A small encoder-decoder audio transcriber, trained from scratch: encoder width 192, 39062 training examples.
Rows from block 3 of the audio encoder of a small encoder-decoder audio transcriber, named by matrix and row number. Rows with one number within an expert belong to one neuron, the router's apart. Each number is 500 + 25 x the weight over its row's rms, rounded and kept within 0 to 999. All counts start at 0. Numbers have three digits each. After the name is the row's rms in percent of the matrix's.
After each expert's rows are labels from the 100 clips, of 14976, where the router gives the expert most weight on average: "loudest band" is the band of the loudest frequency at the time of the peak. Only what is clearly more common there than usual is listed. The data: strings of digits, spoken by a formant synthesiser in many voices. In brackets: how many of the 100.
# router: slot weights (encoder.blocks.3.mlp.router.weight, 64x192, trained with AdamW), inputs 96-191
# up: expert up (encoder.blocks.3.mlp.up, 32x48x192), inputs 96-191
# down: expert down (encoder.blocks.3.mlp.down, 32x192x48, transposed), outputs 96-191

# expert 18
router.36 106:519531500497474485462487517502493501506519542544480521491503528518462504505534444469503517496451520509491520487506527523529512466506503464506444496459550489503496519464543505505525456469498469507518472484525528502509525511546521531510488493539477495496456486469521475486460553504520481540
router.37 089:516506480517512514505530533494524478540509516509492549469530476517475513491528504487527469502467476509504504521455525523470513523503504509515516490506479477543536482486513518536462452495517476519492451511511492507497534523502526537528522508530530464516486466511512486501472538498507504491
up.6 110:507529508469508503479522540502485498494537549439480541491499484480533520463523521457540455528497546493489465490512493552493507477496494461535478496506465512527512497500523506479535496504510497503522499515493472548474528521505429485502499487466507499508530417515503514489483529506501504470
down.6 106:537446557495511517470486475501475505499518512488487514475510513512494496482468550508482544469494539490466458466527510499513501519479485506504509486520515490497469460465520474496491484515500462488533491505546526475520491501498516499475566540500519536471481504515496484465494513508557542487
up.7 086:518466533473530537436514501493468517545503499509510504481465502504507531534475489529519536514542466536487493499503503515495489488508487465494525531495492533494534528488464468459536507479501539440526485507509475491556463492461454481500520535507516537481535495495471529482456493448488505499
down.7 080:510528467474491531519504507501506493507506531495503460516514477536516535471524520504475466485503429505494478468529457513510543480514528500542481469451524466453470485518529521516525523477490461511509459483460465535469469538478542529506492479481502474502480455465526490540527492546502489507
up.8 094:491502530453499513491467473547496484452456520529491513479508509509506533529510537540486533493492535490516489475548491524492503519486515499509462512515491468532529489435513515525444499501491492497505522528531457475490519493515515512479473513458547507513468499534481521468537473543501491461
down.8 092:554502473475531492495510532481460563498513513522462498518522476526461517512522493502497458511487436516442500511519486480511490471440511512471505531465483503478477490532533511509456467499458500497508520494520508505467492497492481495483503472551488504502523545493531480524500479491491460506
up.9 091:547500489477506507476491475473545481514507498512464511500511499509512483511481468527474522529526501484525525513463496519533498543498520497481469527499511506495463499517453489522490478523508521523482524468498517458510491481490526445482492498530466592458514515488529539515527489522497499476
down.9 104:497537459456499511472528537514486482533479500481522514480480513491518528466491496526478499481480492538503458515480522510523493535530506533495529527528454461492523490503475449537492445466471523525491506528472467509526510489482515485544490478456500518530499502462496487526537521491520494504
loudest band: 250 to 500 Hz (59)

# expert 12
router.24 116:463487536508470518559479525518470536505533545459495496550501507462529484529474515535507514499488523472503491511519458457494458493499508513536495468511495475502492513515500484499457501533495499478531494524446558507494535503534467509496497490496476485495512459521495472497456527529491507467
router.25 104:483508540501484502502471516566509527510515528441493536528490517496510549529476475493525510487502534486482494456521497511503442528506506485511485487469494481468514508529522467443436474530498544454541488478454510526529495504474436503473520492488495524464487461480476460477471514510504526517
up.7 099:531516499482504434476475520528534478493490461477449479476509478482508489536498513511502477515503492471492483519508505521512514504506508528508475448534452502495467497506492506491507488500491507501541489489493508529522512534513510484463504484477490555497514512503498519483530482496538501510
down.7 092:519523472536470470528513523505517530514417534504483510486546510465507526520499492509505518446506500468491484568509517493475485522484532480517520500519516520461477521472535519468482475470481513497549514500515504494511516488484504481528495544498506504497484470528487501524511542502503490462
up.8 060:562548524509489513488507466420477495512543471496469517556487556494457510499521443511502499527504518511504493537488503493490472483534482481505479510480460529503504517529487492454544491498526519462473463503510449476510489515515519479475506492509537530549533514505505528466476493486524463530
down.8 071:559512537475489571455448512499528524471535527483550472512499518525462494491489476519479517441470492527522539461493502481483523493480480476513481447505459479489540509486470492482508529489484470518521486500507510516496445466470499470509513460495475477494519517480538463483484509502508488527
up.9 107:520502492502515546514477567474484482487510552507487472502474513508498532467529491528525527479487449458531534475501527494511486499472475528453528524496485512519531482444486504499509480512519495531492513503512528475480527446500516550523509518505505475521497546487547497511515492479533479518
down.9 100:552557500489485482471490492508523551516506469480500498521524497505491467529492494495493469540509514542486496523530485504504501504543529501525462442508504508496433504504500495524512495537484455516529477514450459527491486547466493477456502505448477521505522472499476505489494501508489515482
up.10 099:470523487502502476492488523498499484530475498488500516500512470518482482515476519488485510517500534490477516498510533513495518535502536496451485490483487507545491482512579470488468526500488503484484513512557506509548524457542505512513521481511472497471476481498452489482494471476532480483
down.10 093:500554457513483503550477548512470506503502525487481487497519482491505492492538539494490513452488497487510524498495484479468525476476507508494519520480487500495520509532493520483494456502522438508531505525447481491454511537530526554472457496513503519541540508504523489466514508476483514495
loudest band: 500 to 1000 Hz (62)

# expert 16
router.32 107:480533513485522510473489518518494552503521486480512536531513523481533496490467488501556485538546520495516495520519509478499508462492509473540504491519467505507486512465453487450516521481463488475523515480526486544485485492535468504495540458543501507466483489487503519462451518459476495528
router.33 087:505489577465538526491521551503507512530501458518465505492528507512496471464504512470485511537477485473516513476503488518542468515476488465467533480513503483491485507501494505500518505476516486490501524559501467465548482511472502519492471511503504465540554511544487512464516523543476516493
up.0 076:499472482505523491524549497524506484514458461518512496530485527507434473518543506516519513468504507492516469452483527498492508495475508540550496489477512514500543487502518499495472480484527509465484487480489487476513476528495520511497514505495484512522500468444538521500554479549500502504
down.0 085:531498518529495510496474453503523544513473472514556552546475495493516510457521507505511482495498500540534469506490516466514475471533508451476467514557502481536478508512525452549537484475479512499519516516470494512512498463497463465456502480478497491470513523475553491498485532468479516487
up.1 056:508506522534505494522531496501552520451489540494473467510489497533524516479509479510480500453490480442487473500489497461496525470533489523476471513521505478517509487507547492506496511490520513483507504488526495483477501512468512523485528528458536488535509468511511521453463518534528481494
down.1 055:487497509499490516494488453528554477492472496451488483514493518471519525509501517502493514557500533499507439526520523519503524414529498494496500520493503537545493508508519493489477494499558545495477469489522504471521478513567509472512500495454514507480503532514480520483489474466476467502
up.2 099:496479530525478509464486443502499520496523508511487492483483487478511507467474482522478537547523526522473526494515487524501525482487546491530500487492460471501475487501486519494469514472499555528485493519495507452493493494503471434461486516505546530509510551455495469526501466503487489466
down.2 098:473541522506515508498465512499489459523493519520456541489490511483491509498463469493483536490508499493513486483486485494493462495495489493499471471511528487473518518483560511503486467523496522495509453559517509554504517484539493506493503501497496476488492512526451486488471471493514490540
up.3 080:506518477532493508457496512518481498492510494550497504476498472462507491501518519517466461470537476486519520490515509501502491490490502490480478457512499488536483525506528504499519542504510512505474496579508493478504504515493481539484533499480547510518469514471553502521530434536462454523
down.3 081:504480535552475470507520533518469480496547515497495496528475514520515503464506537520498514513467496480505511504393511540459473483538503528492511491514505486502507430468503485513500459502463533495470488527459514492488500534477521525479468512500487502499528534458526518519523525518492533515
loudest band: 500 to 1000 Hz (81)

# expert 13
router.26 113:518509471473504511516510512495495475499487499482488520495467532549478514491505465471477531486487512446494525495486482521548489521535494518495492515479521481456526456526484508463507473482511502558515452495512533512483511474542523488542528482519474545477516529523490497491527512531482454526
router.27 090:479483525506499499484492529451491495475500511501504481527481490484501498513465493493516506487493440504527507499518503525519460553519521473500446492478561509452517524523503495488505495504506529508484485509480526507494517536517473513502474501527493520475515487540496524517484495482506475483
up.1 082:498448501533446504505492472560506471449507513500458477486508511519496501475488491525473471501492513510526492490484513456536477448533490521512488519532472445499454511484496505497527514482458500501499555491536505528543486425494538457490530512490525489511435474478516525506472478478522509524
down.1 095:466502479500520496527450473540494492529490501500512481491485505517456526494498502445529462514476439507570491478485504466468518524528486513491523516483505475484483494488494529508473429505507555503486474488532491495486505502481503526500488482443505524487515471507506466504547496512503524530
up.2 125:497508489483522479477516511497500472439536543480474485513466547470536488491567511523511509525472533503507541485495540514510532465514502523491486515472467521562500469461482525489528483502530485523481487484459455505497524475516522499490507459513554509530505452473543499483483498479468486477
down.2 118:485462476523508541519506460502548515498498480501475486529513447478500507482519516485475468548481490477525494494472529505494512504542479531498561535466515521499538501513470472533520534491476518492479491516509523485473507514481474510487500504481441462509480486489516488515491491525480524516
up.3 105:506510500479514432520517515507450489450502491505463463520487483492533503469544471483524503504482539497519506515494485458510481421489464477505516516505504502469514513511486459470509488521522500471494504558543474502501498517510521490486476494494458484510497542533518491556511482503492523532
down.3 097:495525509518526455489509498544484475527531491441504512504498499557508538523476498535520488506490489482510489518512477506456483498498452480521515530526517505511477508479475470476482506491502479472500477536478484520487536507553455467505438526508524516489473456493490454491479497521506453525
up.4 076:511415475458509529498501513504509481519476454511479510558486496503548498575474491519497516479469500514509469498525509513475474511484503504474495513538512490571471507542509504459490493478498516474473517515521441461510481522522524485522461480518488457523509514485518540452494532486533513531
down.4 089:497445547523477507503477499502483500503488553512489464517491513514486503468502500508508496490494484517519504506471500470476524497488499506522499529506511524518500496468505455477518481464497506484509511458515468505490507446516531500492462481577551435543531517493534512505464498471494483512
loudest band: 250 to 500 Hz (55)

# expert 22
router.44 099:450510486519484453548458475508516525454531524506523494489499506477481543501464507466453536494554497494526496482495426449512463509483523551522487512500507503471510534522487495479478508468516482481524525490534535520505518532544504503496513527505467540510512527484504511475492508484526523493
router.45 086:495517501490503487485499483538517505471508556510530486470518536470473519499506491504482537498480511512523503472530489499518537520530545520525497537476465475494436493489468513519526527489505493522450507471482486451482509512542490534465543505505511507499518476515470546520518471470537483522
up.0 113:478526531455456487530489516480483507531524485441447535493542491506480538512503478481493480513520512517507489553545499503506453498505478508474489497507488497488490518537517469493494536523508567499516502495457501521487522473513479465490508531501490495476496479462518488522486501505502493522
down.0 126:497471506516432510546505517486494482466502521475510454495517487476508537471543505472444498496539514476472522521501492493484463461472523496493515490507526487479461477504531544497514489498531446523503496495512484496478493494456484474553496508536510482521509517528511507510525533517500463505
up.1 113:506495474522533486510539470523470503489508518479481481538477478497454538491499480491511498512506527526478507520505495476498486491499502477455466523517501546492483503501458489510503512470492513496443504453565505486469482474488432507527519519548480489500525481538519505469472535519495516499
down.1 106:492490517525452467495500533483494489463493499518556494476506510454489484507553472488506486550519520464512518476516506529490493508504505553490489500460492485500436484494484521506544542498486491504529496491496518502485412477526514534493515480512509514484507506529511527502469461477533491483
up.2 069:517495541491477526496513465502510518540483493503541481482476508497475463530470512508494477496520483494488500525494541526523492488521500496505519530501512469493488509517529491503485455510455519534514532491479509478514464518492457500458500487501556525499545480533531525534514517491544534499
down.2 076:458499483499479546505472560519501484520483512447479469495510534504481506488539505519528497491524514517504448528509516493499496483492542521504445468497535506478485535462465514440502483525519519478487515492490560521509505520501510535495495507527478502476501507480448484501506490489484499491
up.3 103:499463483505478491478516448487471551472478484475477491539466545476462508495485483493556492446467472489488525490484509523510513475506501489522483470537494496506494486512516484505491532448541453484513473498548516481502527508541559508486525505483474502514485481497487499491475491489528492515
down.3 093:471510504508513497437489487530522505542467476505551558508500459519504482502489472470539476486526481492477481468523514502469496528514466540489521496455553504496500523477459527505475509496511507469489515516548503498491487493482522487512494464553525516489507485483505518523499524524500516540
loudest band: 250 to 500 Hz (46)

# expert 29
router.58 088:496502509490542495498499494472558519527502489477570470502534514473545505521511478504541510510481486498518538537487507527485481528520461495517476492522470488513508456511511490468509505515477518507484459493518522488501510536520500472503494495557465484472523456479503533518473506479533512542
router.59 096:484499461464476475515502503474525494548545490501490532515500508497466516536487496515497502538491515483430499486554459494523508529500529534565504471493517489486517497500493503518484516499514524501505475518494534460541595506469456526529499490485461514478539471487514506483486498503506523454
up.3 108:495524504556470510487520518473504544495483527527481507473514495475503498510501531488542505514484499514479496475497503516502515442508491512502490491514491484563490539515511481502467529510515500485498535492513505505465493464505454531494489506495492485503464474424553472459454522490459505485
down.3 104:496539517503493518511447489487519475552506468501482527472489492514498543493484482512477446494514513499502518497508516493448473549476466530500544481534492498486534535547492505488486513509462477511532541468521496469500539553468502529510491488475507483494550451512496526470473506544493497529
up.4 057:487485512514509456491498479508514534501474485515505463526511463488480540511504465542508498520524508515469488518470558493489462480468476531498485481509477548540463493516529539461467485463544491510506484543532488534492520550525496493489516505474513508509529492504520502498494538525534512476
down.4 058:462506525503509446534526493491536524462473458484527508504460508553493494476505597471507531516540534555492505511503542509516471490519520521507478516565491521485518514498493463463477469497535502452505506522513453541497490523470505499459513540501506478482505492527488495494496523480486495492
up.5 064:528481539499583534525502514493487504499491521520478470466486469498490499503469508501481448502471480543481508475499481528530499465542518471507522481456516504492504510505492555450485555493477466508494544494468495463522490493519492486509511498452501430541492530464508476527481479513478517519
down.5 072:446513496516482488496516496468543497490510502530499484479537489524502458476529525536487505472503548532494488549455511535500462497501490454493511467519508464507465527496468475443523512520494477516518482544494490502466527554506504550481496483487503526523483503465550483470495468500502520529
up.6 120:517495485524503506522542462534484474522507497551536501484471504517460529526481501522515505442520432522535506479505497494481456515491501508469508513482479438457517503477468497510492538510469515488492515473489538487546473464472530494507484534494536494481478500520501525531491539477545488531
down.6 123:519494505512503508492527506484510515474494488542506493482462476495530449488482510517540459547480543464577489475529494463464512494537454482507473521487452516549508492494505526509482508478494525530514483527503492491476530509498449529446502501489485535499449525527537526456477498475484493496
loudest band: 250 to 500 Hz (44)

# expert 14
router.28 111:478505506505480500507481547482489566514510522499480518527505499486513551503511521507549468473500568530513478494485520515519493490475516510521465482496509502469515475525514489466441444470506461486507467555501488515475523504519476551489519503516481462520455486507501476477444517497531492553
router.29 086:563502514517493518478485472506482473486516521526519503486462518490450534497458516543513508493486476511534491499564538530508528491496517483493469490507504497487463509533472516491515479460548521461443468480510475483507458526529506507498454484487511517526557473445500485528498536526479534515
up.0 126:506522486508533541467472530476480508509527484513525509498486535486517509468483531502501530542504545451513526431509489450491534550522501476476521489513464503493450494486492496502493506477483541506497496505522518479505506446542490523496570477503476530490508562466484502491488452469473477504
down.0 120:501486467514463477485517528432558478498496481503478503459523488534487516506504523470480485477503498545509486505493542503466465506502510569474497514519513499460487529548485496515495537531517483471493517493475482481437479494496503515501476504522512482504518434493537506467494522530512495546
up.1 075:468509484501525500488488506520476477488510474507494470498503463502497488528493504537489537499478490511539470527489514487472501476563513499497483522471476535519492555487495468473476519467485485502500518500428483505512478493457473516482545520539530478529512498469470555484503505488510506524
down.1 077:459515515469491498503506510507472440504476516517523472486494498482453515487456495546548491532457482507574501517486489501513513515500497506540468496436499479500513501488499487491471517489505523509520539484435491490523506492509518503499538506505510482532482480533478532529483542481510522481
up.2 075:519483532477519485495500479519493475482506506519496542493474491520487497580490477519457535480481504522506484487524538513506481489495478516504513524493503489496510564480493494506494527515522507461510495438533532518533506490458524485480487461553472512512471462501482504516527487482534485501
down.2 069:487492500486513498485512502499532490473499519521512481540463522486507479511527501536520482547556472537534481507522495520498489498468518500464496522531460497501586500502497492471528527484466494518509509498469516514492483486432457514482532541505533470520516506493505528520514518446483537457
up.3 088:467452464494468522571501495523494518460494488500494483543499517473462494534500495512472506517472490432477477542525528490532502515505478460502545453537491452529465495516546520539476463491468502486504506483508500519526519493489519523494486483488502465520523434487534545513484525508498523461
down.3 094:509465525445502543468474533497484481513508497457473464536500483525485468519486498546552493534484509512527486550506490512511512477497520507541484472502532488501515504508485508507496510542500529519510514518495463492482523466495441482496477538484472501504522516513485467503524511475511463494
loudest band: 500 to 1000 Hz (79)

# expert 2
router.4 089:519445567546526502475533511507507460523518496465533515497501492540508468496522495505497539476514501544452489489478498538454513499475457498516526480503518540508488519504506494507496523451479535507478537486499454490489487557463505492488496478491481526550484477455496501539502540487499508503
router.5 112:470495547547518505479517495488515524518494513490487512481476468478543478480479546516536502516469504493480514496519508530493513470567485545489500526470483509513510481464513580519533493509471508506505484523489475494516498480467477473514516515483532456475499465500512465451517526441485485493
up.3 121:487491482495490483514542482465508513452510474463492519495476529515432500465470469438472527503526486462462514494508489474499534550510465489501531526497525516499462476546500486484507486483465538481495496473519506552516537487538541518549489455521494500522514506554482474515488488521531490492
down.3 122:502469473502494524527532487506491543485509507518513467492507459490440512504476449436482516486507485498461504471479533492471540503553485480490543540527500513458528499501455541479491489517506512495471478517517527464489516514529457498528516526519520499470514481486532487475491480503565474518
up.4 113:472485454531585488476468499485528474512462508506505511467465493496477536478526519478528498445475471509537487500502552515488546548536500537470502512512498500501498480467509487492523530506481459507514518515523514461483493446471516522529514530495478456526536452485507489471508502502547488499
down.4 108:495521490517475503470508471487516541460483498525518502496463498519481490478567479532532529496504503457493467495527515481524535486481484503511453513478511510544461470496507523521506505461492464549517522494533488493487536538520545468467521483514556483505420490430517510480514483481529520494
up.5 110:564534467488428505507506487499456491490494522488542499498486493504465454519527477463463542464507550477517526503471448456521497500470482542498494524503505485521503486519480489474504514535496482494506473483481515515486533488513476511468528500504533507495487525497531491504504483570499520516
down.5 117:504496499490545507511504489483482522451487497520474492525509536487498515524480491489531478486514532485501531502520516483485485468502541509510510461485474526486468486526494469476522528512471514471518500518519509534552537492528499487489483485534499555530494509520508496512484495485475463472
up.6 054:509484463512491506473507474479488477490557507476474505501491477521435543503514507515500477482442520484522495488507499475488474504502511507490497492450507474473497496517449516503489483460538490550458504497517479546505490483495522502451495519554533478526518510508516483499480519526533518521
down.6 059:539448471535488503490558514486502490496500528518501501503537526541479514484448478491481514526520498582495574487509492503559501531527503496479496526493516480503511511516519505455472482478529517470487511543490499467515538486485505507548511538462509449562477477504481474535496484537504493557
loudest band: 500 to 1000 Hz (85)

# expert 11
router.22 097:541531524472479509523491476479554500530493512473489504529480552537502519522491419479490469548454509496527518482525519494547463538493550480477511509460510465478464515508491518484477486549505498490523473477501526514491507589540501471481499502500508513511524504521492460498517514468518518483
router.23 099:505528454517507478591446493441509502475448474517473547521490512506470507522462479498504508511500496451500482517513489508541481562483525477516490475493505497481460517452512501529509483566459554502516520552509531529495509500511473514465516470546490506471521505495476487473471502506517484463
up.3 105:510499524496560494470459499530525482431483493511490513485487460503507534521507483532492486474448490498515495465525536469505556501497487498499493475524513511494505535504496512523504491471477518468491495507529462506488532488474481521527498509471444560510520520499543502485474493500491460552
down.3 112:523476479568522468487494477518536511500481504516479476519516517492440500522501530466515507490511526488466602505474485451502544535483543503473514454468505549501496481485554480492545513512516499476494484517493532465491468484498542503486491516528508529478515501485488520503519520474518513481
up.4 095:475482503507464515512515494484459533504517498506557466531479483505517512495540501534494496483542542585473536464524480501480522515484510514513522489476510502533502494458515542547528515468499485493523481475477497513516514457467484519522467517488523446534542507508532469521488491446495501439
down.4 083:527567515493523511489488506494499503476475513526497453476495478481507465509471507566495493522487485493523514497533487499539498506494465477525531515521477528512537519501464473494476484505471490529486502472473448474508489529525513465490491534484488514428491499538516476456508497526480537519
up.5 113:533493468539473469471465540493559495502479479475505446515525449476492471509505549517507476471484511488514538515479506526497528491489513513475515497495509476515485486492515467521516540497504477510491572505485525486506515519499522480461484498487490500496496509439533486536541496541463536481
down.5 122:503515487438524472456465476496447469519518497485486515521515513515516472506469454538484500547518509483520483501518500501515471552484500453485491476480488448512482513524527482553475513460484538484505469468461486518519505521520481492566479482514488475530501496498493507484511452523506487485
up.6 079:550466486507470469416525447493510506500487500475481492511494508510477473503449507481509499498513520536492499501495500542506490493550509479517511488522506501505486513556515503511493513497481499488527468508529500538537491471494516492483515513504503504533482498519484464527418490484531516484
down.6 070:461468522484466495463448532535497490493503471509501535481503493490490494475526537493525549487510519511548513513532496547502508494475512489495505559520491515537491488504535504512514490509503472545522535452501503507469458447483456478486479519516526529539480526510520505502504529485477503480
loudest band: 250 to 500 Hz (46)

# expert 9
router.18 105:460530495487503501505455503471499528490513487527526574547493511482497525517520492480519474500490534449525502450522470498463508533507521463542464476468491460501484487504497473476487477507517507524503465486485526469440496513502510564565532507473464545483523467482476475444505521464510455488
router.19 099:487550527537534485493470481497474501530526502508542532526504546528470488511459513494501476436537501473557512481541507490490508531496559530505468442472508455527468479529501507508478492524506492487502458495464525513500513521493509526533492483502468541487514470525490508468465487516533467541
up.4 108:500476455461523537481498487471480524503510465488502567507478538511470516508518532524521504494511517486512476469476505464491498541480490453504507556496481560500474513509474484477485449473471541512459502519516468498491511510501499514499502482523474555509555469487483477451486487524467527502
down.4 103:459499517542481504551542520535519492491480510481527465513520477469519504492500484455484501450495469518513494497487513464440467519486504543545531527469519492507484450478533467479497538505555520459506500473482471481505491521522509496500507485482545493484517522509473541461487498518536492525
up.5 124:495493498499525548508536538512489511523465542469488476478510527512499529471494530514545489452492474507473502517520485537533485457473506503501493550506499474482514479453552480511494486527500497476505514489494504498546548478505486454504515486541513422504456521512490490517479486461490508489
down.5 124:497489491494499487492484473483534510528495468550502529481482492537535471499492510464501476508493495494538487483495465495482481527457470498491539534492486534511525504544493495514526561530521508512504501474530471479478438512493480507505515494482489539509513451482525504469514518493504507529
up.6 104:448516505457484520489496455506471449494471515488484484491497481546546485519528516520478498501510505484515510509460531503488485486544529509483494488480529499497477529504516443532505545537477473503523517500503462521542519516519520498487492477512494505526538465497474533463526509472506492497
down.6 102:470516473520542482518525495517474508539505492484467493525453534444497501518460537515522453487495527491458455499511537453514537493538485519528490479496480529517492455495516504478485509503488512470484492548560512498536495506496494480457515512467451473483507477537527521509504493500508491505
up.7 116:500538475560557495502507511505475507514522483487512528497488469496551483509473477539502534517498522498532519453513472501485492536474532519492462485525476515457487501500488499512506445508494549516489512484518486505491535487479503508515532481485522543484507533477530458517517482504473478551
down.7 108:523527461524524496495494469445466508460499509537512479467484459493502528481486490508488495475522523496438515535502512449512518494484530543480484542533489536480458517533556493536521488507505481467481528537493467446493517479566528491470490513519472502496508532473521487466514541505488524507
loudest band: 250 to 500 Hz (49)

# expert 19
router.38 103:518529461502540516465437476496527490518482495538444504515480486511523518454505525510496479481477521472523516505489497532480544509507510494535481493508494512572545512507519495472489511501477488478515493472519454482487539491505482481488512530502549548535455483474530511461548508572489465546
router.39 123:486485483472470527475498523570494468493477504524461497467505516485485499505466521485502529458473486508488500502510507480493473520498480509480510486520481482524508493493456492433514504475490546480501501555502472511525496470492503490508541503446544543502434526456453511507551508526520486517
up.0 110:483491510465476468476475494506506491477508518540470527513524501510517463498501525537564518489474483543556478521514501431489465446504510458482516510517493531503502508495569507498495479507503467509496522482502477532516457489484535520473486502478512494520494506479479533532479466486512530480
down.0 104:499512453487507482528491538491514473472504550496473494528479486530512519487520505460495558467514504492504494511499507519522517501466503517505492489492491495487525501480481491477493521493469528462524457443504460510499560481523518540533515471512490476542501459490497468487490526525513456548
up.1 120:521528470528479471488475520496555486511469490488485515524513480484485495510496469516528514480497456497486534526533497495506494497511494522509503465462511501518480504529491535490473479518502501508513504481484453495475535507509470505483486496495481521473524467470545466459547539534436535510
down.1 113:489476533506517515521491482484538485479508497558474487502498509492503516490498475501515501488481470500485486497465525506447514464520506481482507488551439476568513526468507519509526526473483475519495474530518459464497483481519507495459505505522496497549515489472469515533523473510515529481
up.2 053:511523529478528455512528495534531477468495440544536529489500494520506477497529527505491552504505517502506524522493489499509481450446496510515523513518435500494458490485505447556473512483488471506490511498473496493503452512460478505535480521505493523472514505493538536492496467491503518475
down.2 056:511513516431476532496498481524453516526534525460517510499470504521527471561516534541491528489529480502526507492498464483534481498483490502519494531477539509539485505473526484497470464511526567496487530477478532471502480537480535497447483481479548510464509538502527543520503480494520512478
up.3 095:487508507494493523481491514473437491552484479490528477540515495500502547498482481478515503517507476531519518475510499512490477553498514502495494484515501524462481535520514500492477538575494464502520506465483475490501522501537468521501504519487483490502494518514506482521460495507515488529
down.3 101:535516523520492463535492544463461531503493503515497490503535481518496500471527514523511491454526512473495500442484495533493459504473506524507498479495518486467487479464549497547470549553545430506530471485471510457479461455476484494486484501493486498535511520476469538524511485525518483478
loudest band: 250 to 500 Hz (56)

# expert 5
router.10 117:481523479455507480485539508498488432512517499487493495500516549471460485524476452492506581517480513455491534487526522493514458522492519488476518521521494514514485506519450515490515463504476533459485496502524491504530521468542536460521532471527503539505487528548487452500503473492513476510
router.11 089:501490530494497546441491507457525557506532495494522513502525490509529489513545518493533491487523507535541439522504498516534502526512502542518507459493465497504507512493524527428489484485471516532496473482485463484505501496523504456516498512542503484480566492514517513480506533475500453523
up.19 111:500497505476457521514525508517493469499501518495466503501506567509460484474506478467483494456449494499493504551489508526525524478520484497499498503505521500504497507509490535509478486520490493499533483485492444519500524532522550498520501480497487403509472488511536496493535508514505507489
down.19 108:520540507505509442481506534507491479539526461496513505492517504490508500522483517499495539467478518537471513496502471464474481514516531505493467475487495482478468474460465509496531488503504524498529496507517575493510537524497514505508483500495472523471507482478448479495514499492497473493
up.20 107:496499504495511518483517528524521477529524536533496504431523503500515502507513441450506516546527494476475520530477447533495528523478468480500513524464504482517524503489525549467522513498457512518505507452435513509489563503439481498519516472524549503505520514510469502509509476529492512534
down.20 106:503499480513440472493515495476503528506506499499543525527499482487489439544500501468507572493514563493505505493512503480520497495466516489504466457503500485489491516501528509526512493478533487499504474508516488497509487513498526523470446518552507520497471507474516505533445447480496485509
up.21 096:455498490507493478517432486508518500477509499491472476534523519531470489479498525482504495526519511503515509513496515495489507496498494511505513486512520495492489521496501514542512488547498513493516472496522492468504492492480539517489513503495537528558553479465519500506459446533512519482
down.21 106:515472503486490501512494562529499479475502550510494490505503526481530530496541514530480452492481527466476459510502488489512498473492508495502533501517494468572490464500485460525555518526439524530510518523496475519462528484495458529472472503478494484508456516536472505501502519488498498508
up.22 084:503520503560469502524504517482444518508514522484480542499509477504524536507500497468462462475491524505504517494492483531511507515535525506503459481456482474485503483510494509500481471509482503522512511554484531526525553499545474495433489484499518501513449513490484445515452510493532516486
down.22 091:518485502539529514520516455543514488500517503537502483497451515507502469501521482478494532540488488460558485449496482473499482530503471516510528525521477501510519488435451473513518481480482490508485471467515552484474474506434496523499508539479501535487499534511542502536522480504505539516
loudest band: 250 to 500 Hz (45)

# expert 7
router.14 096:485526512480527484486496465510524546484526512539505501498458455478459450499484492513545522474506477453473470468519474496520537510513479496495517527506485480538514487467489510521518476491534457492475484474462467467479500491471532444482521519485572486515503533474512517522533482444476480510
router.15 082:503488511464521515478508468516513471509537482496473519470540511538536521474484465535509474507491508484446483526512486503475464538493467470476498470494510503545495510550487497522493473524482535514493501556464539503515489510503541463487519497485507492492505506489512537504507501513493483515
up.3 052:473489499521498491470507447509516531471503462493485514494518492514516535481482523489516486502473499520498470522471502548501521535533492559456506473498500486464485472497505495468485539526510482490516458466506540483507447481496523482521514508473520511483500488515525503492502501518520468504
down.3 044:464515481472544505515505442513486511515479456490531526478523477492501485512527570497493509480509545511486492499508462452520528493479489499508526470548497472504526460471502484495463474488509442464498486512444545551483487512494513510508492523496507487570520491509499506505476479471491499483
up.4 127:465538454484567519524509517483521435459485523518505493483459541495508533490487513526496499502466465487553516507511506499509493543551541521502489476501514516501509514490475516496504468507479464493508469493455478470513481507513447499506531502488505498513496440457465529469491502498470490510
down.4 131:537509500530504504529504519489524550484521500505502463480533503492477520471505516501506497494508526520457492507557526496487499505523467509497529490540497514477474503481474491498543541542493425497487487496478509472432532467481500516487500533528498490517531490476519517543500481480554487473
up.5 121:507485494532467462488475478511478508463501492518504515561461486456489498501489525487474458508536542500491480498516472513535512537448539554503514521482476487510491469489576457524481504482525506487490517525537542513482507483495505500474531529514515510471482472485476489490491481504516518520
down.5 107:496487516495494501478442502477461512503468482516459489524525502497494516534486491464530490533483499515509534510543501510489514492495505509471522525516480445509496495464494485509498541501486501520497476481497511492511484487467491489518474462496518510562442559491498486508522506502517470524
up.6 044:487511479460515488516495509546523511489493479493516505502480478509494511545474515505491494459486475533516516520482491509476488516531494524496517499502561478499518521524459488499520486492521462525507455503497492545496500543534490513455516518482525453514518421492502508522499530494564492523
down.6 044:504503524491496487529496531489448524513501468516479544539484503461492479543493558496490474465486532507500533513535509515486516549547565517483513484484471489502487503503513516518495509493466473521504534519493525474522499569542451510492502469458493522449469508528491467508513477506477528496
loudest band: 4000 to 8000 Hz (98)